A small sound classifier, trained from scratch.
Training: adamw at rate 0.0027, batches of 384, held-out accuracy 97%.
Data: 26041 training examples, 144.5 epochs.
Rows from block 2, named by matrix and row number. Each number is 50 + 10 x the weight over its row's rms, rounded and kept within 0 to 99. All counts start at 0. After the name is the row's rms in percent of the matrix's.
# mid20: scale 3 width-5 conv, dilation 4 (model.blocks.2.mid.2.0.weight, 80x80x5, standardized in use), inputs 27-53, a 5 kernel for each
mid20.26 094:80 63 49 52 54 55 45 44 43 48 49 46 46 41 58 52 55 53 59 55 59 51 52 43 47 54 54 60 56 51 36 35 54 71 69 56 53 63 60 64 37 49 57 52 49 50 42 55 48 55 46 48 49 52 55 68 57 50 50 49 50 43 44 51 57 20 32 39 53 65 41 40 52 62 51 32 45 48 60 68 50 49 56 55 51 47 53 55 53 56 27 31 40 58 61 44 50 48 48 51 41 50 68 63 50 54 51 72 63 57 34 27 37 49 52 32 52 58 42 33 72 69 69 68 58 51 53 47 27 25 41 46 52 62 54
mid20.27 100:64 60 50 63 76 57 65 60 46 50 53 39 44 51 60 56 66 52 48 50 68 52 50 49 48 56 60 50 47 49 40 58 58 50 46 63 62 56 70 75 38 45 53 42 45 50 53 57 64 50 47 44 49 45 50 62 63 59 56 51 57 57 52 66 65 20 38 53 51 50 32 39 46 44 47 42 49 56 63 59 44 51 58 51 50 47 46 63 45 51 24 39 44 48 40 27 46 45 39 38 46 54 59 61 63 50 65 71 71 56 38 33 41 33 30 28 40 32 47 47 52 65 67 61 62 45 47 45 43 53 17 47 48 47 46
mid20.28 100:55 52 49 61 66 62 62 58 57 52 45 32 37 62 63 41 51 53 53 54 39 51 61 49 52 57 66 57 56 60 29 40 55 51 36 66 56 47 59 56 50 54 60 48 51 30 38 51 54 46 24 36 51 52 50 42 50 44 61 43 42 42 48 48 51 00 41 45 48 50 28 35 48 47 50 29 32 44 62 52 47 58 66 46 54 42 49 66 52 49 25 37 35 48 45 39 51 61 52 55 41 50 53 52 51 27 52 64 68 52 43 37 43 43 40 48 57 45 47 44 64 71 61 55 64 30 45 46 43 48 21 50 48 51 46
mid20.29 101:63 49 50 52 69 51 55 58 53 57 65 45 38 48 57 52 39 39 50 58 30 41 50 50 45 50 66 52 49 50 49 53 51 44 34 51 68 44 41 41 47 56 69 52 44 36 37 46 51 57 29 32 48 56 46 42 47 51 55 44 48 47 50 52 47 23 33 45 42 45 51 54 60 51 54 50 37 45 50 55 40 54 60 51 51 44 37 60 52 52 45 44 41 48 49 35 39 43 45 42 53 66 72 61 59 29 53 67 79 58 55 47 50 47 33 35 45 51 58 52 51 65 64 61 69 45 50 50 52 67 59 60 39 47 50
mid20.30 101:54 57 51 40 28 64 63 54 47 39 65 58 60 52 55 62 58 51 40 24 71 63 50 47 36 58 51 52 40 34 16 32 41 54 61 53 49 60 62 55 29 47 47 53 59 67 48 50 37 46 53 58 56 46 44 72 62 51 50 50 52 52 47 51 65 50 48 46 69 56 37 51 50 73 50 58 56 47 47 62 36 57 54 53 43 48 50 49 42 44 46 50 57 50 53 52 59 58 66 64 52 57 50 65 44 56 58 53 41 48 50 49 53 53 64 48 50 53 45 44 47 40 51 51 52 61 66 56 39 09 23 32 47 50 43
mid20.31 104:62 58 51 52 57 49 56 50 45 50 40 41 47 35 50 39 63 65 57 41 41 55 47 50 64 40 46 58 64 47 39 53 35 54 49 34 40 49 52 46 52 44 54 55 32 45 45 50 68 59 37 52 51 46 50 43 69 50 53 60 49 54 51 65 53 58 50 51 66 62 55 57 39 56 56 46 43 41 23 49 32 56 42 51 29 60 77 42 39 67 50 55 56 37 49 58 52 46 49 52 62 59 37 42 37 49 60 44 45 39 49 58 51 50 55 10 18 64 61 58 33 37 50 45 33 48 55 47 60 53 28 43 48 45 42
mid20.32 099:63 47 47 34 58 46 50 76 49 26 74 53 55 81 72 54 42 54 44 48 59 62 51 41 45 61 56 46 37 45 50 53 49 52 50 48 50 37 41 14 26 35 46 46 67 68 58 47 79 62 31 31 47 31 32 50 48 52 47 38 49 50 46 53 59 37 43 53 50 34 48 55 49 51 58 53 51 48 50 49 49 54 51 48 54 55 49 54 23 14 33 25 44 52 45 44 39 44 31 36 52 57 45 46 42 51 62 68 51 58 42 35 54 52 56 31 20 35 23 40 50 43 41 42 50 53 53 51 40 38 38 43 51 50 48
mid20.33 099:31 50 45 42 50 48 51 49 54 56 40 52 51 59 56 45 45 44 54 61 29 43 51 59 61 51 60 50 43 50 37 45 60 76 90 35 33 34 44 57 58 61 56 58 69 54 63 54 50 49 44 45 50 53 51 13 36 52 64 80 39 51 53 62 72 50 53 51 43 40 59 56 54 57 47 54 63 52 57 54 47 44 37 41 54 49 42 51 54 53 27 37 47 53 62 59 54 54 59 78 41 47 36 47 48 54 41 50 44 57 29 32 42 48 57 66 52 46 49 41 41 35 35 33 38 70 61 53 35 43 40 40 38 49 40
mid20.34 101:63 57 54 57 49 50 42 42 48 45 63 56 50 37 39 52 53 49 53 50 49 52 48 55 52 57 54 50 45 45 44 40 21 32 39 53 60 58 56 56 49 48 43 56 61 66 69 52 24 21 39 47 59 66 62 67 61 53 59 56 59 54 48 49 61 56 44 46 36 47 47 38 41 49 52 51 50 46 47 58 36 45 47 46 48 53 50 51 47 34 22 32 43 50 48 49 49 45 47 47 52 53 59 68 68 54 53 43 55 66 43 32 30 39 47 38 36 58 58 52 42 50 50 56 53 62 64 47 33 30 49 48 51 52 51
mid20.35 104:51 50 48 50 55 51 50 48 46 40 50 59 54 67 53 59 45 36 48 56 51 57 54 62 58 69 59 53 51 51 63 49 40 38 51 65 65 52 47 47 47 42 47 59 61 49 56 53 48 45 59 48 52 55 47 64 52 51 57 56 66 66 50 47 56 55 38 39 27 36 42 47 48 45 51 51 54 56 58 55 35 41 47 46 49 65 52 63 48 29 20 31 64 60 44 69 48 33 26 40 54 50 47 45 50 51 49 50 51 53 35 42 55 53 48 50 51 62 60 42 43 46 52 54 53 46 47 41 29 35 49 52 50 49 43
mid20.36 099:48 47 45 43 46 32 41 50 40 44 52 58 52 50 51 50 48 49 48 46 50 60 52 50 33 53 43 45 52 51 34 57 54 57 71 53 56 63 59 53 53 58 52 60 67 55 58 63 44 47 51 47 52 36 41 67 66 55 49 42 47 58 43 41 46 50 45 48 57 59 46 69 47 54 50 52 67 57 58 55 18 42 50 45 37 56 44 51 44 41 18 35 60 58 58 60 65 61 56 66 64 76 53 60 51 69 66 67 51 60 37 42 53 59 58 51 41 62 50 50 51 25 37 52 49 57 50 48 52 43 35 40 56 51 52
mid20.37 096:57 40 48 46 59 65 50 54 58 66 60 47 44 44 43 48 35 46 44 52 48 53 46 49 37 49 53 50 50 56 50 50 61 43 33 46 44 42 52 50 53 67 60 44 23 43 57 46 58 61 32 47 49 40 13 33 22 47 50 51 28 36 56 54 42 54 46 44 55 65 51 48 58 60 63 77 64 43 46 44 25 44 39 50 74 62 47 40 50 50 45 48 31 49 54 53 54 52 53 51 51 54 64 54 48 48 50 59 57 53 49 46 43 50 51 55 49 48 51 55 48 48 41 36 45 49 47 41 50 74 56 53 42 45 49
mid20.38 099:52 60 55 48 48 60 66 51 43 51 52 43 38 39 43 37 31 44 53 55 70 49 50 59 55 48 40 51 72 54 58 49 48 45 32 51 51 50 41 36 48 47 54 47 27 48 49 51 60 69 42 50 52 48 34 66 58 51 42 48 60 50 50 52 50 49 54 57 46 49 46 39 47 51 57 63 45 36 48 51 56 53 50 46 45 43 64 45 32 36 46 57 49 37 35 51 50 45 47 40 45 36 32 49 57 56 66 62 58 41 49 63 50 36 25 41 56 55 62 51 46 48 48 49 42 39 60 53 57 65 57 49 52 59 57
mid20.39 100:50 46 48 42 49 33 55 56 60 48 57 68 54 61 58 64 51 44 35 46 54 61 60 58 51 78 56 48 45 59 62 49 56 48 69 64 59 54 56 54 72 50 52 55 77 73 52 60 40 64 54 43 45 44 33 61 50 55 56 57 56 56 52 52 54 50 52 36 45 37 48 71 54 57 36 41 50 66 58 53 41 43 41 34 43 42 31 51 43 31 25 18 47 50 48 73 49 45 10 35 58 67 52 56 49 63 49 50 38 55 37 40 52 53 52 64 49 36 39 40 51 50 51 51 52 43 37 25 25 38 44 42 46 50 40
mid20.40 104:41 36 40 49 42 45 36 56 57 44 51 71 51 60 64 50 44 48 51 47 50 49 48 53 45 66 52 46 41 39 55 51 53 47 44 41 48 51 54 53 51 48 49 61 58 54 67 50 49 46 50 42 51 39 35 54 55 52 62 53 71 68 60 50 43 49 41 40 43 45 47 61 48 46 44 47 58 51 54 53 36 51 68 49 43 50 39 53 59 49 28 47 68 57 43 56 48 48 33 26 42 45 40 52 57 54 56 73 60 66 37 50 57 65 57 43 39 57 54 59 45 40 44 51 51 70 64 46 50 52 48 38 56 55 61
mid20.41 099:62 50 51 46 34 37 50 59 67 64 58 56 55 49 48 33 46 49 50 63 32 42 39 47 39 39 46 55 61 59 34 52 55 31 39 35 46 47 38 38 40 48 57 39 32 52 50 45 53 58 46 41 39 28 25 24 35 34 44 47 32 37 44 48 47 49 52 51 53 55 36 46 54 52 70 63 58 54 48 34 24 48 53 57 69 42 42 49 54 52 60 58 48 39 47 31 47 59 51 44 39 56 57 59 52 48 48 47 50 51 59 54 49 47 39 54 47 42 49 63 41 42 47 50 49 49 51 59 56 71 51 65 47 56 73
mid20.42 097:25 37 48 59 52 13 23 29 64 78 49 70 53 49 51 37 48 58 64 61 29 52 50 61 73 55 61 47 44 55 41 47 58 45 71 49 36 25 31 48 53 47 49 48 56 46 62 57 44 46 55 46 54 50 43 38 52 61 58 61 50 39 38 31 52 49 52 47 46 54 60 49 49 56 60 45 54 58 49 33 43 50 51 45 48 23 24 43 64 75 48 51 44 47 51 55 57 64 50 56 50 51 49 50 58 51 42 50 60 81 52 52 45 43 49 54 52 62 61 61 42 48 49 48 45 50 46 46 60 63 56 58 55 47 68
mid20.43 102:57 51 50 49 47 64 53 54 54 49 38 43 44 48 54 84 59 44 42 47 81 63 47 50 49 67 53 52 47 49 68 61 57 43 38 59 61 56 42 50 48 30 39 48 51 45 55 42 52 62 77 55 45 45 38 68 54 40 45 55 65 55 49 33 29 51 51 54 46 42 74 60 51 29 23 25 30 47 54 56 61 53 53 50 29 51 25 46 61 48 41 49 47 48 27 68 67 61 36 26 69 50 47 41 42 59 64 56 52 42 35 46 46 42 33 48 49 56 58 54 50 46 49 50 50 57 48 48 56 59 48 48 51 50 45
mid20.44 101:24 39 38 54 22 60 51 50 47 45 15 51 52 50 52 39 40 53 47 54 52 62 61 37 50 52 49 48 49 54 46 48 62 64 72 56 41 39 44 47 37 29 43 43 46 37 46 64 46 58 59 56 31 40 44 60 62 53 51 47 34 33 49 46 48 49 60 61 67 64 37 35 53 62 70 21 48 58 52 49 35 35 52 58 53 46 51 49 53 57 43 52 37 42 49 61 55 58 54 65 43 44 51 42 43 50 49 61 65 44 42 63 45 52 52 53 52 47 55 54 46 39 46 42 44 41 50 47 49 50 33 52 82 61 51
mid20.45 101:51 65 31 59 43 54 76 38 64 50 37 56 60 44 54 52 59 57 56 45 32 54 31 57 52 55 36 60 59 54 56 40 49 35 65 40 38 45 47 59 62 58 48 54 58 56 23 59 28 66 48 48 38 32 48 56 41 45 42 56 48 47 48 54 59 37 58 41 61 53 49 72 37 60 54 53 42 63 32 57 45 45 49 58 47 42 60 40 48 50 68 48 55 40 54 49 33 47 29 44 48 77 37 49 47 63 52 49 45 59 42 56 50 46 52 54 49 53 53 58 58 52 53 54 51 49 51 41 55 49 53 50 69 47 45
mid20.46 102:38 48 48 36 45 47 44 46 43 56 21 43 46 55 55 33 62 63 61 56 46 48 48 45 35 60 50 53 51 54 35 34 46 63 76 21 30 28 42 44 52 49 40 35 35 44 34 47 53 76 43 50 54 49 45 42 49 46 42 31 50 50 52 50 49 50 45 53 67 69 54 50 47 64 70 42 47 41 51 67 64 50 42 50 49 59 62 49 37 47 59 57 55 57 54 28 40 52 58 77 48 38 44 47 53 51 52 47 39 38 53 67 61 55 51 56 52 56 43 41 68 51 46 48 47 46 50 46 47 56 58 56 50 59 68
mid20.47 096:30 38 50 51 46 48 50 52 51 46 32 51 50 53 69 44 39 55 47 51 58 58 55 43 33 62 54 49 33 37 40 48 53 70 73 57 52 49 54 60 38 41 44 36 45 65 49 50 42 64 57 53 58 55 48 66 63 55 47 48 40 43 47 48 51 46 48 49 57 63 49 55 60 69 56 48 51 49 49 49 27 40 49 56 73 45 47 39 50 66 30 42 59 72 70 44 51 60 53 55 48 51 34 37 27 62 51 52 29 30 24 40 59 77 73 58 45 43 34 25 62 47 44 33 41 54 50 51 48 47 36 33 38 57 59
mid20.48 101:25 28 49 46 46 46 49 61 47 43 49 49 50 58 70 59 46 46 46 50 71 68 54 58 49 56 44 46 43 63 64 54 35 36 41 50 61 45 43 39 54 44 52 61 66 54 52 35 51 70 56 50 51 48 45 57 56 55 49 48 68 68 51 39 28 34 49 52 43 37 63 65 45 40 40 48 45 50 50 47 58 60 54 44 42 35 40 67 63 51 41 48 66 61 34 52 47 52 29 33 61 50 50 38 50 30 47 59 53 42 27 42 70 66 47 52 47 51 52 54 50 50 49 55 53 51 43 54 79 86 48 48 51 43 38
mid20.49 102:73 64 56 53 49 49 45 31 54 61 46 51 53 47 65 54 40 38 51 49 60 51 50 48 50 65 58 57 51 38 58 49 49 44 43 63 62 51 34 42 59 52 51 49 42 36 53 48 40 50 58 51 47 36 29 56 50 43 36 38 78 59 49 32 30 67 56 50 50 47 63 52 50 50 41 37 39 53 51 61 57 46 47 40 32 59 55 45 48 48 50 59 52 44 46 55 52 49 44 31 51 42 39 54 58 69 74 65 44 49 68 67 43 28 42 52 53 58 59 51 43 47 50 57 50 63 65 57 69 59 65 56 45 57 63
mid20.50 101:47 56 37 49 49 53 47 51 33 28 21 42 55 49 49 62 67 59 69 70 55 64 47 07 46 54 51 43 55 50 51 42 50 48 56 65 55 55 54 61 55 56 51 47 50 53 54 46 37 43 40 43 49 53 44 60 60 47 29 25 50 50 50 39 39 60 57 54 50 65 46 50 56 56 77 29 50 56 48 49 48 49 50 50 50 27 52 57 57 67 37 44 42 39 45 49 47 57 66 74 40 52 50 49 55 50 49 46 36 44 43 55 54 49 48 61 52 34 30 36 58 51 50 52 57 31 49 59 57 71 42 42 50 46 52
mid20.51 100:53 55 51 40 47 60 56 63 41 34 53 51 50 53 56 66 58 48 47 37 56 52 45 37 27 52 51 53 53 48 38 45 45 59 75 41 40 40 44 45 41 45 49 56 64 50 51 36 51 36 61 56 51 39 47 63 54 39 40 36 41 44 50 66 82 63 50 51 52 52 49 50 69 62 59 45 47 50 52 59 49 52 59 51 36 58 50 53 37 31 29 31 45 47 46 48 53 54 56 59 50 52 61 53 41 64 64 54 40 47 42 36 52 53 59 55 63 55 53 51 51 58 58 60 57 67 61 50 36 10 40 51 57 59 58
mid20.52 101:62 55 55 49 49 52 49 50 39 30 53 54 47 49 54 76 51 46 50 52 56 55 48 51 46 66 61 55 44 42 56 44 42 36 56 56 52 37 45 43 46 49 48 51 67 48 49 54 38 41 63 46 44 49 50 74 56 47 46 49 57 52 50 48 65 63 46 46 43 43 60 67 55 56 52 36 46 51 55 51 34 38 57 46 38 48 34 52 42 12 14 21 49 54 48 73 52 48 30 45 57 62 52 50 38 65 50 50 45 59 38 35 49 54 56 54 51 54 49 48 50 59 61 58 57 58 61 48 31 13 42 49 63 66 48
mid20.53 099:70 56 53 42 26 39 52 50 48 50 83 59 32 34 31 62 54 50 46 36 28 47 52 55 65 55 58 57 49 26 41 25 50 59 74 44 43 52 54 55 41 52 54 74 61 58 55 69 44 46 51 52 51 49 50 50 46 50 50 62 54 51 55 64 73 60 49 35 38 25 64 63 40 59 47 55 49 36 35 56 45 42 51 41 43 56 55 49 43 37 54 49 54 47 53 63 53 53 58 68 50 52 51 72 55 62 57 72 59 63 53 49 54 54 58 39 53 63 51 40 27 37 53 50 42 53 63 55 41 12 41 40 24 36 26
mid20.54 103:58 58 49 44 47 58 68 50 39 31 79 55 58 43 53 60 53 38 40 44 60 55 51 51 37 35 57 53 46 34 43 50 36 45 50 66 53 50 46 42 51 59 53 56 62 58 47 49 46 34 49 40 53 53 51 63 52 46 51 46 54 53 50 54 61 61 50 49 49 37 47 46 48 52 41 50 42 48 53 57 46 51 46 46 47 48 46 47 19 08 34 35 53 49 51 55 49 34 45 31 55 61 58 59 48 52 59 51 48 44 51 45 52 41 59 42 47 46 56 48 43 56 53 59 55 59 66 53 42 24 33 51 49 56 48
mid20.55 101:68 56 23 53 29 49 66 52 66 47 34 57 55 52 59 61 56 59 30 25 53 56 43 41 57 53 49 60 62 48 53 25 60 41 64 44 44 48 49 52 43 44 50 49 57 51 49 54 19 50 49 51 47 35 42 64 53 49 50 52 56 50 56 53 75 50 55 36 60 57 43 55 47 69 61 60 57 46 39 58 43 30 50 52 44 59 57 29 45 46 50 48 60 43 49 62 39 50 29 51 49 71 50 70 52 78 49 50 46 57 31 47 47 54 53 46 38 42 43 50 51 45 55 49 46 53 55 40 53 39 33 47 50 50 53
mid20.56 097:57 43 44 47 51 44 54 50 44 22 37 58 51 51 46 39 37 47 52 44 52 52 51 48 51 54 40 46 40 50 43 32 51 46 32 49 53 48 58 51 25 31 55 46 53 48 48 57 34 30 47 49 55 51 35 60 59 55 58 58 52 56 58 59 64 39 41 51 56 41 37 46 54 61 58 37 53 42 48 46 44 47 50 52 77 39 52 40 22 24 44 47 50 50 47 43 37 39 30 33 48 52 48 49 38 63 55 65 55 59 42 49 51 58 62 40 50 62 64 65 47 50 52 50 50 48 54 51 38 33 34 56 54 60 72
mid20.57 101:51 50 46 60 49 22 26 36 52 20 59 52 51 44 26 49 48 50 52 40 66 51 44 53 50 51 38 56 55 62 53 49 49 42 71 54 59 53 36 34 19 32 49 51 63 50 51 58 29 43 44 42 49 46 41 54 57 50 49 51 64 63 45 50 72 41 48 57 59 52 36 48 37 60 67 35 57 61 40 26 38 48 51 46 46 39 37 50 48 22 49 51 54 34 44 50 46 51 43 48 41 65 59 67 50 40 47 58 67 60 47 44 52 48 50 34 53 55 43 55 51 51 48 54 50 59 55 64 55 39 58 50 51 48 46
mid20.58 100:49 44 51 33 47 31 33 50 48 51 69 48 40 42 53 52 46 48 31 41 45 36 25 49 55 36 40 53 49 40 56 53 52 69 66 49 50 50 55 56 44 51 50 50 51 53 50 40 50 44 52 56 54 56 51 50 36 47 49 51 37 42 50 59 70 79 59 47 44 36 58 55 50 51 53 68 51 45 54 51 42 46 44 51 69 58 60 55 45 54 51 48 36 47 53 52 61 60 65 65 74 63 54 56 55 41 48 55 44 52 57 43 36 45 49 62 57 59 55 47 38 49 52 51 57 48 53 57 51 63 60 44 45 47 51
mid20.59 101:23 40 53 57 51 53 50 43 62 64 50 59 54 46 44 38 52 53 69 56 28 39 48 54 69 45 49 49 60 54 61 72 54 38 35 53 52 50 42 52 73 67 61 71 61 47 69 61 47 32 30 38 57 52 50 20 36 53 59 59 55 55 54 42 40 39 44 57 53 75 45 53 50 50 55 56 64 70 53 49 40 49 52 50 51 30 48 44 50 58 49 52 50 45 35 48 49 53 56 47 59 54 53 67 75 23 22 51 56 50 42 49 44 40 44 39 40 56 62 62 40 52 60 60 47 51 52 50 63 62 53 52 46 46 57
mid20.60 095:60 35 40 37 51 49 51 61 53 54 64 41 45 39 49 43 40 37 30 39 45 42 40 50 38 41 50 55 50 40 50 53 54 42 28 43 51 50 48 43 39 50 53 44 24 53 47 39 50 59 40 39 41 38 29 41 48 46 43 46 37 38 47 50 41 55 52 49 57 48 45 49 54 57 61 63 50 46 47 52 34 48 44 40 67 49 44 38 48 36 50 52 45 34 56 35 44 46 49 49 38 48 58 63 52 48 51 50 52 65 65 51 48 37 41 48 45 48 54 61 32 51 54 62 67 50 47 53 51 64 66 69 43 46 55
mid20.61 100:54 52 45 49 49 44 49 52 54 57 48 50 53 67 47 28 38 49 61 64 37 40 49 49 51 49 52 52 59 63 33 41 57 52 45 49 50 40 46 46 45 45 59 50 49 37 32 44 57 53 15 27 32 25 32 24 37 32 44 46 44 38 40 34 45 35 55 62 69 83 43 42 53 64 83 40 48 53 56 43 37 49 50 56 72 39 57 66 59 53 30 39 39 42 52 34 49 64 65 55 34 46 52 54 60 24 32 37 53 49 52 50 50 52 52 51 50 42 42 41 51 49 44 48 50 44 51 55 49 56 53 60 49 63 61
mid20.62 100:50 60 63 46 38 72 75 69 63 62 47 46 47 49 40 51 49 41 36 35 48 50 54 49 57 59 53 39 48 52 57 51 54 50 52 66 54 58 51 44 55 27 22 32 51 76 75 61 51 37 52 48 55 59 54 48 47 45 47 46 32 37 39 46 41 43 51 46 55 46 54 51 48 45 46 34 44 55 53 52 73 65 47 50 52 56 59 73 50 47 57 60 57 51 48 50 41 39 46 60 58 56 62 54 58 48 57 50 50 46 48 41 49 37 38 51 36 29 43 33 62 60 56 55 56 52 58 47 36 24 34 33 27 50 60
mid20.63 098:51 53 57 58 50 40 34 50 55 53 40 42 34 46 37 52 44 50 40 52 62 65 53 56 51 58 49 48 32 48 64 64 48 55 57 56 52 45 44 46 47 35 34 48 54 68 50 46 38 48 72 59 51 53 55 56 49 44 43 31 38 37 36 40 39 34 48 49 50 50 51 50 45 29 21 50 50 60 63 54 48 48 49 52 48 57 56 68 72 68 67 56 59 71 52 65 66 66 51 66 67 55 52 44 47 60 68 56 59 63 49 51 60 59 46 57 47 50 50 56 83 60 61 61 64 53 37 42 48 51 30 33 59 44 46
mid20.64 099:53 52 53 55 54 63 70 66 55 64 57 49 54 57 50 48 43 49 47 43 43 47 53 49 60 53 53 49 51 48 52 51 55 61 65 56 45 49 49 51 32 32 29 42 50 72 75 69 71 47 50 45 55 65 70 45 50 51 56 63 33 43 47 51 52 42 50 46 48 29 59 46 36 45 42 48 49 59 56 54 63 65 52 47 50 63 64 63 50 44 41 42 49 48 43 56 50 48 51 59 48 45 43 48 46 55 57 50 46 56 30 31 31 36 38 51 47 37 38 27 57 48 51 49 49 56 55 48 27 13 15 35 33 48 41
mid20.65 105:37 42 47 33 52 51 51 58 61 71 66 59 38 18 41 46 50 50 48 53 33 16 46 48 34 30 38 44 40 39 44 42 44 64 49 50 52 55 64 74 47 54 64 65 54 51 51 50 49 52 50 55 59 61 59 12 13 24 36 37 47 48 49 61 62 62 51 49 49 49 58 50 50 53 48 63 62 44 38 52 45 49 47 53 48 54 55 56 46 66 52 62 51 56 57 53 51 40 57 56 50 54 56 60 60 24 14 19 26 34 64 56 54 48 51 49 53 52 59 66 49 56 59 69 65 55 55 52 47 49 48 44 26 27 36
mid20.66 100:52 50 41 56 61 45 51 39 58 55 42 51 49 50 49 44 43 60 41 48 69 73 47 54 38 48 25 49 33 44 35 56 47 39 40 50 64 50 51 51 42 53 55 50 51 51 37 49 35 56 69 60 54 49 51 59 56 53 51 49 48 55 51 47 48 23 32 46 57 53 42 53 38 50 49 46 50 62 50 59 47 42 49 55 59 50 38 51 56 76 55 47 74 60 39 58 51 61 44 43 53 56 36 37 39 50 51 43 22 58 34 43 57 61 51 56 38 52 38 48 71 50 50 60 51 68 54 40 64 68 28 42 50 53 48
mid20.67 095:66 46 31 39 43 40 51 49 57 62 60 53 50 43 48 58 48 47 45 50 41 44 40 45 39 54 56 49 36 40 50 52 62 39 29 50 50 52 48 42 51 60 64 52 45 55 52 50 44 53 47 36 38 38 42 51 49 45 37 45 56 39 42 43 38 61 56 49 57 63 58 52 52 61 52 61 50 56 53 53 38 50 54 49 62 37 31 42 51 44 38 47 49 42 57 49 39 44 38 33 48 58 64 66 61 61 50 46 50 72 56 50 52 38 45 51 47 36 47 47 41 52 56 65 68 38 47 49 60 75 58 61 38 49 49
mid20.68 096:57 50 53 45 50 54 64 66 46 35 52 56 50 49 45 66 57 45 49 34 93 59 48 27 25 43 51 53 56 50 54 59 58 55 62 57 59 60 65 62 37 43 48 49 54 42 55 53 65 48 75 52 48 42 50 84 62 44 45 45 50 54 59 65 66 55 37 51 55 57 46 43 62 46 49 39 48 46 50 54 35 48 57 57 44 52 50 60 48 31 30 47 50 58 50 63 51 37 35 39 50 60 65 50 27 74 58 50 48 47 33 38 55 60 62 51 50 49 47 52 52 57 56 56 52 50 57 54 49 25 37 46 53 57 50
mid20.69 097:46 51 43 39 23 60 62 52 67 65 37 55 49 52 32 40 48 42 38 39 33 29 47 41 46 53 48 47 59 57 52 46 49 48 53 48 49 55 61 50 66 50 43 35 46 53 56 65 49 46 42 50 57 63 60 29 32 43 37 44 44 50 53 53 51 45 55 52 51 45 54 52 49 51 41 33 52 51 54 58 53 50 46 53 60 51 56 58 58 52 75 68 61 55 49 54 58 51 58 63 64 67 59 51 49 55 53 60 60 52 44 49 50 36 28 44 46 44 46 54 80 74 61 59 65 63 50 47 38 37 48 50 48 58 64
mid20.70 107:23 38 49 61 51 50 51 47 50 62 17 38 53 51 61 14 39 51 50 55 36 49 50 51 52 58 49 49 49 53 39 51 62 56 52 58 51 51 49 47 48 48 52 49 53 35 55 72 59 50 47 56 54 58 58 34 46 44 51 55 36 40 49 51 53 15 49 53 50 56 33 50 53 46 49 25 47 61 65 64 37 41 45 39 50 44 50 51 49 54 25 47 59 63 52 40 53 63 52 50 56 51 48 49 49 24 37 53 46 36 02 39 50 50 44 48 54 61 62 54 57 53 57 56 53 53 58 51 49 49 35 47 49 50 54
mid20.71 102:29 43 52 55 71 52 49 53 50 52 40 49 52 65 63 31 33 51 52 57 61 57 52 48 49 62 48 38 44 49 40 59 58 50 34 55 56 43 48 50 49 53 52 44 52 49 52 55 53 48 56 56 64 50 51 48 50 48 51 50 43 49 52 49 47 25 41 55 46 57 40 57 51 38 45 37 56 64 63 53 45 46 57 51 61 52 36 55 51 55 23 41 72 68 44 49 51 56 49 41 50 52 40 33 40 27 48 49 43 40 00 23 64 69 51 50 37 39 53 50 56 49 42 52 49 63 63 51 57 65 19 32 47 62 65
mid20.72 105:50 36 42 46 61 44 46 51 50 60 70 48 47 49 52 50 40 37 49 49 41 32 42 56 43 37 43 44 41 43 53 51 55 58 41 49 55 56 54 48 50 48 50 49 43 43 45 44 53 52 34 48 58 57 50 39 38 47 56 52 55 52 60 61 52 60 50 46 48 48 50 38 48 47 52 70 51 49 51 50 55 51 39 50 68 59 60 48 48 48 60 56 52 60 64 43 43 49 59 47 65 50 55 52 51 30 30 42 49 53 79 55 52 51 52 48 49 49 52 49 35 42 40 47 50 46 48 48 48 61 80 64 42 47 45
mid20.73 103:50 38 50 50 50 39 41 58 66 82 56 59 43 35 40 39 42 45 45 50 51 47 51 42 29 50 53 52 64 68 57 52 43 53 44 51 44 46 60 65 53 41 48 48 37 51 56 36 47 62 51 52 46 46 30 44 41 45 35 17 47 44 28 33 37 67 56 49 59 86 55 37 48 56 68 65 66 49 41 41 35 45 51 50 55 42 47 64 59 60 33 49 35 43 50 62 51 48 54 67 56 49 46 51 63 52 50 52 53 56 50 43 38 43 29 47 48 47 55 50 48 48 49 40 50 23 27 42 50 65 45 56 54 47 53
mid20.74 101:67 57 51 49 54 59 53 48 55 60 55 48 46 37 53 60 47 46 51 48 63 46 51 49 48 51 51 50 48 45 53 59 52 50 51 52 55 56 55 64 48 52 47 49 48 72 78 64 65 50 40 23 49 50 59 66 61 49 40 52 61 55 51 58 49 41 30 46 45 54 52 43 48 51 52 45 48 54 60 57 45 47 46 39 39 39 40 48 37 37 30 30 48 54 55 50 48 29 42 51 58 66 66 60 58 69 59 57 57 53 29 16 24 17 34 39 47 45 49 46 59 63 61 59 55 51 50 50 41 43 34 45 46 42 35
mid20.75 101:51 67 36 50 41 56 68 51 59 53 35 52 50 38 54 43 52 44 47 51 56 44 28 25 43 46 45 56 55 42 39 49 52 48 49 47 57 65 62 48 58 60 50 50 61 51 51 50 46 50 48 47 44 33 35 47 47 29 32 42 41 49 49 52 53 55 51 50 60 69 61 60 44 44 58 50 48 51 58 76 52 46 52 57 51 55 54 50 54 70 65 64 66 51 25 48 51 51 51 44 79 64 37 46 44 72 76 60 50 49 40 53 56 51 43 50 40 55 52 54 70 50 51 56 53 51 42 44 52 55 43 55 59 73 63
mid20.76 104:63 53 47 45 58 48 44 49 49 54 67 50 47 51 61 49 45 38 49 51 52 44 43 50 41 44 48 49 45 41 49 42 52 51 47 46 49 54 50 40 36 37 50 49 37 50 40 35 58 68 28 32 44 52 43 55 47 50 50 52 49 43 49 52 50 58 46 45 51 45 41 35 54 49 51 60 36 38 45 53 55 50 50 48 49 60 58 43 52 45 65 55 50 51 50 34 53 51 52 44 58 49 59 50 49 50 60 55 52 44 70 54 40 46 37 49 52 57 60 58 33 48 51 53 55 48 45 51 55 74 87 59 50 45 43
mid20.77 100:51 53 56 49 50 64 56 64 53 60 47 37 47 49 55 75 53 45 45 45 73 54 50 48 50 55 53 53 49 35 66 64 58 47 43 60 54 49 51 48 61 46 41 49 52 60 60 54 74 66 56 47 34 38 48 69 54 41 38 52 47 46 47 38 31 59 62 58 51 53 71 66 61 38 37 32 33 50 65 74 53 53 59 55 41 41 45 48 51 57 52 51 28 44 44 52 54 46 31 19 76 67 58 43 47 50 69 51 42 25 34 48 48 45 43 50 49 49 49 50 56 52 53 59 56 50 39 45 55 56 49 39 47 45 37